config.yaml
arch: "inception"
image_size: 48
translate: 0.06
mixing: "mixup"
optimizer: "adamw"
beta2: 0.999
steps: 20800
final_lr_fraction: 0.05
Rows from block 5 of a small multi-label image tagger, named by matrix and row number. Each number is 128 + 32 x the weight over its row's rms, rounded and kept within 0 to 255. All counts start at 0.
After each channel's rows are labels from the 100 images, of 14848, where the channel reaches its highest value: "peak on" is the class under the peak; "patch colour" is the nearest of a few named colours to the mean colour under the peak. Only what is clearly more common there than usual is listed. The data: seven-segment displays showing three digits.
# r30: branch 2 reduce pointwise conv (model.blocks.5.r3.0.weight, 64x256x1x1), inputs 208-255

r30.24 [166  85 172 102 160 146  87  64 108 153 153 126 136 221 144  52  99 119 174  63 103  48 150  64  74 173  68 112  77 114 119  79 110 136  80 156  74 151 161 105  88  92 135  40 154  58  89  86]
peak on: surround
patch colour: pink

r30.61 [109 154  67 120  66 186 108 164 110  57 105  78 114 167 147 162 130 112 112 111 114 104  55 139 101  94 106  69 132  42 139 122  38 127 121 131 105 110  82 163 130 104 142 108  77 106 125 122]
peak on: screen
patch colour: green

r30.28 [116 105 159 105  73  61  85 146 180 137 120  40 103  64 152 159  47 128 110 130 131 132 144 133 127 132 124 158 200 131 150 106 141 124 130 108 110 142 144  91 141 105 128 118 115 126 125 124]
peak on: screen
patch colour: black

r30.57 [ 35  54 136  80 130  80 114 110 162 117  71  93 109   0 140 150 132 136 126 132 142 128 122 125 150 120 117 139 138 132 118 131 110 125 147  58 160 110 157 154 123 132 184 117 131 127 123 127]
peak on: screen
patch colour: blue

r30.18 [190 119 167 175 188 102 112 120 105  87 131  92 127  72 107 154 174 138 132 122 128 147  87 150 109 105 144 129 179 137 117 148  91 112 122 115 152 153 108 143 142 110 180 148 100 108 150 142]
peak on: screen; lit segment
patch colour: green

r30.2 [ 73 112 150 107 145 130 121  62 114 117  95 143 150  98 160 162 109  92 111 146 127 149  13 121 118  79 119  70 120 148 114 106 120 132 125 126 129 134  72 133 116  93 121 109 179 144 126 123]
peak on: screen
patch colour: black

r30.11 [159 150 123 178 127 106 128 164 101 127 144 176 172  99 112 137 125 134 149 130 145 150  37 168 151  76 139  99 139 122 149 124  82 140 112 126 141  79 141 159 133  87 192 113 134 139 155 156]
peak on: screen
patch colour: pink

r30.51 [ 94 124 141 142  85  73 120 145 157 213 108  19  92  57 144 169 135 139  78 115 142 147 148 134  84 130 132 187 153 177 118 112 116 122 116 135 115 217 127 153 147 122  41 124  79 111 142 128]
peak on: screen
patch colour: green

r30.59 [113 140 117 106  91 144 115 114 181 107 155 129 115 164 165 105 171 119 126 111 136 129 114 130 102 118 111 131 122 107 108 142 126 131 133 173 126 142 129 130 128  85 168 149 119 128 125 112]
peak on: surround
patch colour: brown